{"mask_ratio": 0.5, "encoder_bias": "none", "nesterov": true, "steps": 7200}
Rows from block 5 of the encoder of a small masked spectrogram model, named by matrix and row number. Rows with one number belong to one neuron. Each number is 500 + 50 x the weight over its row's rms, rounded and kept within 0 to 999. All counts start at 0. Numbers have three digits each.
After each neuron's rows are labels from the 100 clips, of 14976, where the neuron reaches its highest value: "top examples" is what is common among them. Only what is clearly more common there than usual is listed. The data: songs of 200 made-up bird species, synthesised, often over outdoor noise.
# fc1: MLP up (encoder.blocks.5.mlp.fc1.weight, 1152x384), inputs 77-153
# fc2: MLP down (encoder.blocks.5.mlp.fc2.weight, 384x1152, transposed), outputs 77-153

fc1.685:541494552411568575525487429521532497473512442524461487545452479433551510478495480523407442516493493635536565398513494549489395437448557444530524540426540541467492533449469454449508493524450506557628496483448489500497539532503441445
fc2.685:468468494417465462530405457487428457423440525438581462545465494374472478540484531545448576621518610454477500553578555592589552458509445561430549500523496499533458579554505500522554522587511502424528472470541386548410450510475547552
top examples: clipping; text has "clipped"; crickets

fc1.363:492550452576510586466508505431494544449512473556484478538541525435449528488500562626601458525492440552459509494554435492448564456408628476539425458560447445451444485497475482480439519572615567436515530403488523548539581552526479602
fc2.363:456499608466437523545487524490354524454564624458588499511498485410470434574531530428487480495504526496497472525429526465364520512561440474485544410397521547527492444422514513557500555506516526482536477500507558611498562478576405532
top examples: reverberation; text has "room"; text has "reverberant"; first syllable: dip

fc1.12:519469586462511478477477461459464432583561477404520488478515447481565502546470473534476498464498483538586584562579532485469589516515516486494531480485492497529533525463485497532488538492489483487490527437453443384612416481544503466
fc2.12:386510539479448524572519458579518532405513479440460542486491534465467446425504528522520508531539526466511440470372498494589392489520459510478531557527523417521488507527494552471459588514576508446484553608449570570422593586499473458
top examples: dip; first syllable: dip; clipping; text has "clipped"

fc1.563:545541417511516495576467487605517488548466519427412429430485495515567580579524474499385468523571524505529496531562540500475514479516491578508529501514477464546472564524511513491432547571503465469487562427494536529408545487530509504
fc2.563:476517436490503530493511539532512471446455498488544450501444498425527433442475534563524454523522440510479490506553425528529540550506572419500539478508479550550497438410532469537521435554493476413488491465504485518458488473531497369
top examples: warble; high song; first syllable: warble

fc1.695:472468527552507443432387499501452519594575486565551444541468569485425554592472495485432451464520441475481536481426579479462506432433494424535457475415573554398529596588491462478589518462479537469461454476542576453504543525544507573
fc2.695:501487461553589493449645550494487473453417603594462500464590461420601498455478488464600545578414474552529489574532468483535444509475575519454435478561490435585454611478482534532408505466481458543489440579475451569483539558547480555
top examples: low song; clipping; text has "clipped"

fc1.224:478472486491489545430490494537432594573481546580609516504526555563547534453500512615401529461458482488495443494547596489414556630472473508499469528492552480552484483411425570517495394480582441531491511554510497579465474472434391464
fc2.224:422484509449473545487452471505485537558497501501450581451545478507506425520532501473569400440584522520538539546507486452488520460359420536534553469570486506500497477467570511512533521518520500519466467479477518464515503481532628579
top examples: quiet level; reverberation; crickets

fc1.245:427525560552514563478584584474537473449430513509525524485492477533548554566490470404461504369569552502495581456520513454448479526507475437430505502398464436559486497527553502434438553579471635542479558454488408582545466480420536527
fc2.245:578533480513501464539566529583495583526607410511528556606479543541521516518536508525467506595533499511521440539575327502499396519427516493471569511570444498447441435541504505598507559584491460511381411515504560510458515506549532506
top examples: fast repeats; warble; buzz

fc1.38:407480419523457593640392520579561537548477535450497472474502499487426426522459442539559584461556528407585482508513605534561546498556569507493489456430523429476501489384548484478476500487568548562473459507489416573507461541551500516
fc2.38:546502500535496445454603418485380544412532505571510526520474555468535553467480575510568448503533500500519442566472444505497495468416474472472526501497456509571445501453534500523538476528439466561493559578483567468485451497427484558
top examples: text has "over"; stream

fc1.321:605532521467506476467456501469514461461384648552452447573352474488485490419596523478470498445492527502453475448601522461513495504480531554568454504412508524536483463575414509514398459529506567537618481528463509492500557485429404584
fc2.321:478425529385499477497522491475553434562479486529477652448499487500514516433450496455459446495497451570490463504376491513620553457613532547507490522521480459456563496489504422563527531419466530557499446535598538363456531503517479498
top examples: warble; first syllable: warble

fc1.596:515473513529551439574539525482450458456490416656510493554501441458480600549497572544537438537538460404534550439540464427412548472552641459471513484462518454476535436428558557560547440491506513569438438591489466477360564587581473452
fc2.596:553543503472429525433425457628612430558496561429539531487477477369538598571534485388513563485437513490567521543426520475547484488483414582456463414466473429447486413483507519420542424540445508534498543519560621453586418403426536539
top examples: crickets

fc1.101:443561553589541576466513560500465596449520541510522491445531470528515463425518536560447535520599411417495425529549547513441479556573442597473519503445457525514494540382397589492507533466589478498498549463573468474477515527469529547
fc2.101:508501444369485443506455417441605415544522490580560573590472545418435475467506482468572571501504488595461475511572520480545461511374509500536444437534515463501476500556531444518523476433484452482524455586464527530505487522562494446
top examples: downsweep; high song; first syllable: downsweep

fc1.442:451489536556455380474397580519438458509430539444527515495417493510413425445561526490476448619533510443510604436450464461549521533460556560579575499483469610529476511503419549556526543543460408509380445569478426600491488593446554488
fc2.442:533509520496465499414367486503470584469576507435505450529513515552547539529495482477445605621526545477508462477441507396483547453481542467530431450475534504476613412424374465555525524558463483502505600511469438437441455505473513388
top examples: dip; clipping; text has "clipped"

fc1.588:563593510567488438504491526508409528478524499544594557463475564488565468511557395527489465484485576436548530490520598536460458429513455519511633539524562458419537503509422507410545497506542394469455461552530504576528517505508464487
fc2.588:431488415463526616471512494502521464478476495431396470503474527508513545478462645482544530486529462585464474428532484452569543447468555483476387482421470480599496556463552488584433500458435575611464531485409470404541492427478531545
top examples: pitch: low; fast repeats; click; first syllable: click

fc1.160:502457473498476559541502467413475571564457547504486409438409392542502522514393479517527479606549487479553564500551471526461526476476464526535525470481457522502570444549528526550421499493510507375489525497534557390486433504467548450
fc2.160:505608437556463401427500469505602537586496522511485518474540529436504530505562526506508523460510513511592423538442664453575500528489508511492558535460421345525542532429447518519401512466525524607534483534467575523465463446576365520
top examples: warble; dip; first syllable: dip

fc1.421:499474597532549517370530481484479516497444508494513444519609610507507497427520535489467465530490467530543446558500528487439485525558515514550386518438460448493437454439524578517480547474554515523550482528489587395518459578435527500
fc2.421:564454428460437529499509511585534571508478466487588571498438557444462447508504474518502516519494486565463453441471411568486505571539516511515477535476485494483530454543447497460493510497538458581547409513579546453496553479522390533
top examples: upsweep; first syllable: upsweep

fc1.736:580465456505492505472430535462440466475578464490556488430517541502536493514524457494508454437608539482548548506419581513524543415437585587484610425457516448374497554453460466462563516460487472488431516476487492449470399521526500528
fc2.736:461548526561529534532490457476538541599499579498434561538465456512489481555433504459558533566409465501494469473563511487496564442571463437475418523477480603540565527492483544590514500533528587507543512573458512503440536484475565459
top examples: clipping; text has "clipped"; arch

fc1.309:453487519553559529508523608540542480501511613496490543518535511509501394481538387620454457511487536505492514506444438483527472495509536526428412548495559554508480497462515499521503506436498478541471469460512539531494524479417440581
fc2.309:468546533506485510456481517514457571544502518459519577558611543418404449470533560457503502470401518541550454478479549505466499510478467516492468486563473442517487526479512435400471487405466429502510461523485560583471499569440553488
top examples: text has "over"; stream; clipping; text has "clipped"

fc1.2:514551533461571489473405542511458513518487523496519468522562431487495452418584411529546476458494537518445472453468527514463550451455461521470504456522510584477466437473473526534448521551464547567427496488515448534489463445491571590
fc2.2:449479604525530475550500547453608499531442493509432456472432496485519465538500497521350541482513493469539421528489652476555441464568545488498493571462564495445497485438532444471590467494482490439572460497521509500576614475433560508
top examples: clipping; text has "clipped"

fc1.759:491472524535498473461540552501442466593479585439541554505471357525500511516463485485439528566480461559517488417480506534461482579465481518515394484509505480451398509530396497552484427476535567440531470464384523459559544444419432452
fc2.759:551510484567504557593526469457616489521543472544497498437498538431467470471491539526488432482536586547522549490451585492506458440454462461492603487541460483505533503592592512450586501470471541418533488523526540480471542496554555596
top examples: low song; downsweep; arch

fc1.520:489505462603548446588524497443551563549508472412473561504573600470522493521422500478482521540385493465504499484642459471420292575510464516483477486463545451483489490577451477556524500410476572449492576596556570521508648518533514486
fc2.520:588514556547420451458487483468598570464519532561567519540405526516560457494463533542520501518472551486420576509488560523563624441476506450531494516499567499505496475569563537503545508488463443497514546507387474478481441530459446543
top examples: fast repeats; arch; first syllable: downsweep

fc1.270:571578491438490536570432375470567454429432472474487530486567457556485530477504514475537565531542424534398512557473579565453499548422448483490447495523563390490489491455435561546433395447429463547410486535485486588474466424527474528
fc2.270:419420460581481481515575613509434558602568546540508463600504525435522395546491443495506493443413598450496496460473361441517520406517502558550593459518414573501525552557513443463494551558546487475602504506453546464553501576510555483
top examples: stream; high song; upsweep

fc1.188:564448459433548501459448483542526498525513556546465432493522488546517549505564474570520458463531491494555510628508440524540526448447500586419587475502498447466476551483412537513500530556490489498487452449526414572532428516521499567
fc2.188:550502564512486498626426496461429513540432466561435404467456448521497421459468519548398577497522440514483567484496535453545520607504546549482534636529540536511480414437553501497513517479441555558531472494536520489507501518542530522
top examples: clipping; downsweep; text has "clipped"; first syllable: downsweep

fc1.263:462487532519503500503485530485447561442448516505466533558482526518427509609484480453469498521471446408509496469505509482439555572541559508599519472413488593552557425573409381450475455492518545500505535431497475468458529545511567447
fc2.263:504479419588482523488500554466470472561569511495502521454495448512509504356451501573477569473495578567484539414559551500492487511493520483457490624501478457441465601513513504530509474506468498498578468489522486534556476420529448587
top examples: stream; first syllable: warble

fc1.159:486525585433452451502445485492461466476417401534552444447491506509392456599582574427488512522612491659566493548483492641529515539486465516452494525409468463505487468467504474630436562558555461524510476411469480499475400524552338455
fc2.159:509480472579478503497546503513523543588427509464503426473479541436588502502534476541484522476452532430475469525535470478507557503505516648531540519511571507535532474376561436546535522528437485510487434559532488434495458502446496397
top examples: upsweep; click

fc1.236:537525522558520551461466447560553480447489451519520552559476522497482470422410592447489480544486444448529438565555473484475619508437568501505545528484507544432470511485357500460491458513488458479477550520442533499506510497602511465
fc2.236:500457450522554417498507524479592515514494532553502446499586462498527540480566539533455535530417504525437423606468561519538531563469454497533495473438611488411526546475537445432469545574482404541459425432365519470456442521547494529
top examples: dip; warble

fc1.515:561573548508535548438480478531433435444476447474462431500551499532406508567510485509589526542466535553488536468470522477472438591548470488531485467514476459551488460483496514365553467477479478555451535464461341510539493462451514492
fc2.515:514367490498486499566476469547506523483508527497497459463528510477511568542527538482395543573481498539507515479446506453535489537418481483514522503475557534569451583585419501502510463521531460390456518472489582472515462522530482432
top examples: stream; low song; dip

fc1.308:409476528466389435450426494544534460414463471497523566508583514553581505501528539571518511525518481474604512481443589509475443535533480564542538469485421463441570549474525424464658432391518543540541466600513612576511525447458459481
fc2.308:520496489558535583539542531421506576489482466451491452527454510487562551374472456547545439541523495452489455443478379511521563339562635557424463479513556531560405473522517505493344531579512393483396482477469455465487505461503479559
top examples: fast repeats; buzz; first syllable: buzz; warble

fc1.719:483405569516495529508598530474489477485490501527474559523447482510519537486491456521547434453532493551479520433437470385486522509496548496462443580546562469440555447515481523496580576542441575551579431458553533567553486551594479459
fc2.719:529518496625543515463424428568482624528495472491429375527562555442484467521550572477482456361479502527532494579501526544505480513483432502483529394494562467469491458479485537546450454408469467430524540501482447412431484473424433560
top examples: downsweep; dip; first syllable: dip

fc1.375:457548589582518461505475511488418537426437520569543535485540495585502569493457585452545529416518478499496532568565446501509489523499533445497545529528537521529498520459461423519529429482429522414589464404528502526531501607491483503
fc2.375:506486454500510437374472483516530495564526448436507482509543496488521519519540569489485571589492530571490475485501454420460469562524500528458420510477429568408528464511511472443624529495509484551415548549425459470522551391470513488
top examples: buzz

fc1.710:460558499504492588497452492596583536497574535461545483611572535490500421491542480557489450532525486516553503508438554419460535526571492426421496491570536460516537474508489528444496532404394477499485500536404498430378423426478523466
fc2.710:507537585498484499507491579455410496520500531477485486424470605469577525460450522445524484543537490490474498503535449550489595540505468548461563407526514446444555475531507446587534451588577445500457462515565462495614564509527512522
top examples: fast repeats; arch; first syllable: arch

fc1.767:476486511454422665535478502558477450608553523435487519523550439395485558515517478513537495475551514499500469518466423465453469433361526482546410477447459505504458504503532511410528577530616400510501433470535466428476543480507535466
fc2.767:465476455521550412531543523521543554423494513529496523449488510588494537503492558488465500510467508499468476457539558577592490524625491550420557507520491441556536466496465518587457466518430491470426621504473628550584496537434520501
top examples: downsweep; upsweep; first syllable: click

fc1.457:499518556428501472519530464566585586403577448508425509501460519550463516444420551434476535569499469502458486487470474480518429561469501506445565502533488452525457526446544505499498465427525521473483443558560549466526497496453512561
fc2.457:546522558543497488434499540482417424517495489488485408502520486447590445507490501566436525477513555499617505496500441561547457476492455509480549496490521405583446559524509510492532492527507447544471488466464443501457426425497452516
top examples: reverberation; text has "room"; text has "reverberant"

fc1.708:479595543520498555573489490523550489405422421505537490500508473594477521515568548462530563500505475515535560437498499473485513490565440455507418533550598484451538479549436455502459529381527514609474416464497502623486475518491394582
fc2.708:526549484531484470432469456553543504469562520530490461525471504450451514456501542570365446507501531464455503519446583458440483501456501425498605466442484548502472483470574493524497457570478499334522486563422523464533477536423427482
top examples: fast repeats; upsweep; first syllable: dip

fc1.548:437427454468437555502500512475452458522525546535538550466519440439409421529515445632528530544594535484474528539537505548418499518442517555453444528535545434444488394663512477497545458425431527467458489430540506486525511492459499531
fc2.548:477571447494447518429529501451492504493471410561547486496491629553535514550550486538527505544415471558457414460546586443472541533479452505472472444466518570462455501556563446478430452599553471541456499497422479436486487480490513506
top examples: clipping; text has "clipped"; rain; muffled (low-pass)

fc1.431:502583577477508434577515619558427550506510513450520470424459524585462495485513507620534565580433468518502607484434474475458458549529561426479482530462490516535478401432485494531465450468509428535457449492546527590453574499497586587
fc2.431:517545473412528592470565476499526519549549518532556507568598492472534602467552464480499470497488472538521411447570478556512472452465531564547522468491572502530554559414544455489483551561542419503561476475452501457537445419409506570
top examples: arch; stream; first syllable: arch

fc1.749:538426436538413537538571383535496468434530501461542457546442500540518455471517482446437579534523523527439453390509526461571405515391538578436554518509495461551462500458676487512644512391505490550549417532500542426445614527535460495
fc2.749:371553453498479545421502541660459525443483505456549566538551421534483457545485516501503497435509512447551527457415408437500535396570565507556500490463539530508450488600468499536482482547484497527552479535471466442551546499533462519
top examples: reverberation; text has "room"; text has "reverberant"; click

fc1.419:539419446529499539562492487456482445510421495473528533549497484583505528497440499436489524507510447528533497516448455583484521538517480483483529562519496487434492466511581459489469433380401484582461510450506494496519456509433533531
fc2.419:348575532586546418463475498530479509543542485513456520447578615496509540466524527471544522436430556605522446524457546501513508503509512462504503505497527526452499514483488470516577511471477483464516499560402476476477482460479466444
top examples: upsweep; dip; first syllable: upsweep

fc1.405:587530568513499470531428521467503453485520513532536477396419549548509504499470489491470493562452372509494584535434554502485489479429446546538469467465451550405498419522570454361624541496512454504501439491472502498546398494539463506
fc2.405:472440451488606489504558465564437547599434437473580586492578533470563488437512515528507500474509578461498464498636487518479517524474490563470506502485514428596505677516484494582454461411355459556507484558461449509452547481487518521
top examples: low song; fast repeats; first syllable: warble

fc1.441:523434504401469517497525451563405577536566419450504543544449511495418479510454484450474447487505555532465498497543490558561486430490488471463490490581538491443569414500558638522512592445596501417532575571492503441395546500441642418
fc2.441:513530568639550486445463559439491482557422491505479465493612421534526571450550593499526595415512539555544529439519517440515547491493394468560472491476414454464474566397432411480447516478550538527533474510509484498413540553561423531
top examples: warble; first syllable: warble

fc1.205:389530528519533495501480416484491569429591496502539430424516520437567426526501442505537531491488501513550495530387498561475547592519547468390490420507439507558588513495446552432595488433462509490403560463504556607486532563557444519
fc2.205:579454496441523526484463501515510468556355482460524577587522534579419494490510478520476449578500431387391506538580452443546532520459468564578466481480544535523466535538631409599473572499472499514623449472510475415555467492501558482
top examples: crickets

fc1.760:521480498539458505493532520483491521508476517561533523523532620509461557540579545490449445534430687509513503508468490416543563513485472507542509523492552528545461525536564479523594402491571498524522491467557548545487556501420485497
fc2.760:560477528424537533511426466531489479437496484434416532452465389494537460476489420497528503621511382571460556518537518601528424501495537560445525418486455452498464449453443501428416544527359515514468512524435459404519511467538513546
top examples: low song; dip; first syllable: dip

fc1.446:561418485496403512454561442574480469483467568517541483506487482521494502517471536527566543526547503437580500486499483564552460518470491405614489540580444463468473441486508476452452470475549379551451528495515481467460528544525570444
fc2.446:532489512497511538519472548504595503469460462541500490507405467457400570486507535537497544464526583520527486543354560414462463306552587495449468472547540483351518472407541547558453538486550510492541509469511581553493449417531489535
top examples: upsweep; dip; first syllable: click

fc1.657:535476493495537562441408361481563530574550510475535452397533579386424569602423469632527471550566541548508475491453484523524436544532425517505438537560480407460551566470441549515455496548493511533480503500463509534464584543554511482
fc2.657:499486423467471469455505561532466500546505545496484399558466517487537537412465459484479467442494514450473546470526396476497557441563563490548537470477563493532488442523581507530492543441533549503548496578596563490495466481450500521
top examples: pitch: low; downsweep; clipping; text has "clipped"

fc1.72:500584554535540505538456465503488532443562518512481501554462403416421481508394561510545535460483439509515466567562439451507468587463380512521540592535570448500584511524442483487527434383473440605501462461450455522461448477510548557
fc2.72:443436507523433464500521566520524518549459468506537506484541564570591524478578448498488468464537520526458571329456562533489543506549532537496489397431442524492389498510560538497540580599526585454514547532495550485511515497411493492
top examples: arch; first syllable: arch

fc1.552:549475616523511482472503452485419504494546561508464333514470499448455468465420530482466479441582472532500519491417450578502432488511539552433468487523512516524493441454530523453490544439561453512528553636513465469411574503566546456
fc2.552:431552480470456540488486587563554592522455488452547506548549566490531569504500518529411487517512534537493448556489398549429443456454517467502646389540529517529552552467486387614481504572504464494468416508541559434614439523484504512
top examples: dip; arch; first syllable: arch; first syllable: dip

fc1.536:510406413514522476455425467514540534440443508553485540427491503530552438456504500515515491589549643517437512528492452530447483558537414514584455407424558383512477513509449540465492536467589599510504459526503480455505468558587505444
fc2.536:488504520587516565506471583407488481512463463592477487427475426563576438499594552521520557446476465428563494487499436501448553550544381511484517592473528547446519420520542549489539575521491587534478440563542454486438468475538539459
top examples: arch; first syllable: arch

fc1.728:503517498564559409570447469486661507520498522570479487497512482540522535535533515483447497509498509503544415480487461500543507552415537469560562468520508458444550484477478498414542548571502489552555464391530516496409609497582513509
fc2.728:448459503413521453558481560477450492392401542467496520491503501464497543577493548501540532406533535491514499449529582496456528550566556605477499541508523496545437499502483476586514455516512632453503555468452375551451603511462470401
top examples: reverberation; text has "room"; text has "reverberant"

fc1.558:479489543373512440589425417443470455380533481459527521584497566568468547402560498481581543447548509453400474482431496516519546489543512530505570431427451484532538463577480544439480496506612495492537407470471520434457479536449354477
fc2.558:516514405541546579488423548592483508634534508564512521410476431511553482543435534497442497495474455513435514506543496455499470442568383461515513444553550517460433502434478492476553384465403528558565479513539453493530554460474471484
top examples: upsweep; clipping; text has "clipped"

fc1.376:456568528408525500426478410457570575515493501487507545492400471512512480507524548513478537463496488480562558510519489481513533605507501462615439542488517496466469524498546523510500541580509479409460491591442467414481490415466475516
fc2.376:521427457540466508576493610488426443555482489469527481469624497509497446550474417471477493521497552489451512520508487490497383411441550542444467537495508498511516507510501510512507406423543532618560511433543522575521525584563431466
top examples: clipping; text has "clipped"

fc1.21:530540565541467530527466449493572483524465526529583535513490523455485409541554531527403543469455460549433527500496500573489545512483502512534551572471436467550485510497446426472531465432489547553488566559464585469543581424434452556
fc2.21:479484553450565522498459511458542519513459441496547557484553472575490559543440485475505497403497556613482386499546531513490599536544534471563458498480521512488625455444402493539458564508495436504600403457500438463526547485500422545
top examples: text has "over"; stream

fc1.603:546386474566482500487483583507492506396550470530466482520558556510554501574449546423467519561529448497577593542530528429450622462573504453473486459509529488569559409477442430507485498480463448523503468498481438596498502562463514487
fc2.603:479620501479476523495510500492471447605490521484545476425456457531585530438459560501552534433504583451367531464546407511601485436488516599503536462573448484379438515553548552529434474534521507543494494514404617402501462419502530532
top examples: fast repeats; click; first syllable: buzz

fc1.654:452460443439579512506585512499574419532499543522499550513440613469536548515603506458539477507533486511423481486463586428423517540340556500477436493448464508495584540591586412481572566444491489548522544605501457561435549529419486537
fc2.654:522481531568399475501429489543480570476446452453493400537586549525468435453464501542409502446422465469503487426558502549538502485619464505495576582535584514480462456482518535522410489534522543413422450442489490479512491463564518509
top examples: warble

fc1.410:570500493494480501501526455528492485488533457505514428454475615577479466452498534393501512508450352464486478467480482590526549478528373552444425503514412530502488504440450418587508462372503439520422454505432600549540473499484457531
fc2.410:506562558449413510465509483510508507546455484487441522458436464444525524495450442509541460455452595499507487547475462486394455450471546408493488490504542566461538501558553534447504443474490533455549482434598393481432530521553429502
top examples: fast repeats; high song; first syllable: dip

fc1.483:541494575579539565448394499601504475438384470502413536470464501517469459517539482543502565478450473505502577459478528456530419498504523381571484348494513498503420480431462506453477520482502502445538411624441524469485454559416488473
fc2.483:456463459556430464565494543571564556506455492444443456546457475445464589504538574412576496463448454521551442506465572454507473525470516529501496497481560445501569474496540418569530548459511518539473529430493532483403512462536545478
top examples: stream; mains hum

fc1.8:494499477474517482461461493576545529482479520536455470475481534518459479553481450455480451527497478429420528512538533512465434571459558541526480514572533513474367498551567534493521515578501513640515456509528483504616511478573502492
fc2.8:480520545534471510551601477482473508548473486518571536536567512534507486521490556557560527465505498539541419507475437533510496490457431527488528471415474526516612524517339492527453471409474436373507439450477498487383479541481486501
top examples: warble; first syllable: warble; clipping; text has "clipped"

fc1.79:480423504542488540441475560499546462466410488471550492465502588527390524488586478492539489406492571508491531553563568481497529466535531482550427487449524429529522615522448362459552559478459418538544544570454560486494535446452522514
fc2.79:514548521396506503500442470453474543518597607510536528518588461507561448540541544478499544604487426542437526438477476520522507566456428537448487469597464521514501369474490587437425474442536600438487474493501536452511480570545515450
top examples: crickets

fc1.573:529485568539557464446554518526446414535578448475490489476496525474521446503463351483555467509436504487431523445499473514434480582472445550490514444549534525557510485462386586487462503544514436617378548455549486511582602402534507428
fc2.573:429466500576480573446535536546456518554395402475543448439600469556489589588507455442487495551472581437419438584530541515515575447488482483510386552464485563470521367436504469485505454550472361494532485499431492632517554450477544485
top examples: dip; first syllable: dip

fc1.557:543499491470495358572531563387545447562464535526500493455544539488486514447545485486446502523507382540482548495451531506503434544473520589495415519512488537557392497499563450461438489540467444511447491516616470509452574556452571531
fc2.557:502561570452508501506439460576558412432495545511493530486514456522595393497506577532485504500511551477482526512606512481518536490525601457523633437511490478472563534468405575463568521509463534504628525455421467547571432463434456447
top examples: quiet level; fast repeats

fc1.472:361423476539454490562448520645593511450478583462526513510504539474493477514538455516488543484469510435520582602512448593485529541442457471510508552387429525564497503522496391496490523505588482468513398488508458529527517545519398513
fc2.472:539589546420504448380456397492526562509442474523425467553492475525415489617428553532488507523486487547474488482511568475508478458515411505419544475540642495500486554484524457443503533453462508505481485502440510486559459479434454560
top examples: crickets; text has "over"; high song

fc1.258:503499525467545612591375547479487466513516523515462454501430537490528521421545559411523457623401452566487449481499412539502533560461558457466499472491429616540576462477430454504457489568434427465568455551469526496480422506467520582
fc2.258:489469540514582369438556471562505607508427521467531519487546498481530505556519490474431408427523502480453465433651531488550431320580443535527502477472524448397488539505584524555516487438561531535514418452479527421465561532451481509
top examples: text has "over"; stream; low song

fc1.295:506506606443536511520389528535495551496461496500510459547490408594419411372483429483498537479577518478442389548525462448467462509481473503559486498447514437573492479518455508622533348460480503507522483429551467492471554490478418490
fc2.295:524490489500503533431463490450486374527506548509496553382474580467493531545531518396451441555473512593460545522534601599551556455467546402418549604550489510441547511518549450383526620449538477465517530503544473459469454435467484496
top examples: warble; first syllable: warble

fc1.390:543484505459581435529536502532354466581485556542481420494588451465505483565470420521465460476529522526461460544473451531450472414473505488510590539496500576481527464478671542541529511473524554514495463583545426428569461519499522518
fc2.390:441572464668556476456393541598522560486493439598526543481518567426495408462535529453544488592575540458555445505556430536585570445598592437466529463626550460482459482444565393486481429519464512503416434550476471483468536507541510429
top examples: dip; first syllable: dip

fc1.237:586609574503527447513397495514428436479452527546527406575458559451498570519482574564504495558537527536576458490513505533413520501557557402529537573397479441513483594534542517414497503495619536468551471518520502559461497549459487520
fc2.237:475492428521501592501619517428513538535500422486469582462603453495586455478472484506528442465506471394518427512573518488531479421441429605464471444521520425482459503484490462502381514514458441516465544525463546476566576341511502449
top examples: stream; dip; warble; first syllable: buzz

fc1.298:571498513457578371498453542498471518535473549512453505494458481482455451401385506462438583554485505418436513512492585601430441522513439589560469404483525562557453522559520457454523479543450426460496586448545450503420521456567567525
fc2.298:451481527582528552437549419521464432494498448529580515518511515574607498474568507392561450447381577634500429460473500478389496480515563534470575540521564514470512551542532508561448538491482514440458586525442432520454581558461483490
top examples: text has "over"; wind

fc1.402:538539500430493563589515475602525539362480518482488518427539446568504447508529535565501568492605522501464542449483444555460432522420546454610495502441601516498467464607482465494404483412535553494499470522503486574526452541582610463
fc2.402:502492520585489460451496530538413482536546453570553482545473542477454535419459478435510516524527532453590505516439477351486449445509526396499568534520484527549507486489453553544506554535630549552519434574510488596580490500519516541
top examples: low song; clipping; text has "clipped"

fc1.74:478476537535576549488509562529513510499512532467555441555413481549529470538480590492448577461508515424503555427442506545511581621478524489531502515522479502516497491476454525546505540524540576487584460473509441487564475540500486459
fc2.74:501490473529536397518485461483631502494497398358523445479531553478579568540561477545484440652529431513467517549442465410587484503572488448582403562564477437458417481475502502539569515459470540532472395459539570509417569529512446567
top examples: arch; high song; dip

fc1.256:501462504447531445515506480523513490553373468438479480486432555494547459505521511530508522475527445491472473517553510519445514597498463518483451473586501574530538482427542525519547430458479482465487568572527440504556530456481396486
fc2.256:544501544403518487542408464487498489497431490463478483511478447421478418520547514471355474496405547514484551491475519512507499478439490463428498527488576500494409353483472462467581559536441514468471440524453545505514579483586503486
top examples: text has "over"; wind; quiet level

fc1.667:457479521544476431517469483503453536424497525493483502387483467470440506468463469587494470564538544497567533494600499508543517427520539569540518549574501434507481435533508527409470437527521554533479492523476435548530547441443455363
fc2.667:507539489540514567543577530493383577508467512433506475478505502485517433484511557464378536503492558554567478507483502475534459566436507419540526503500466526520427543448514522540539457467482494413590593457543568401460479515457424505
top examples: text has "over"; reverberation; crickets; stream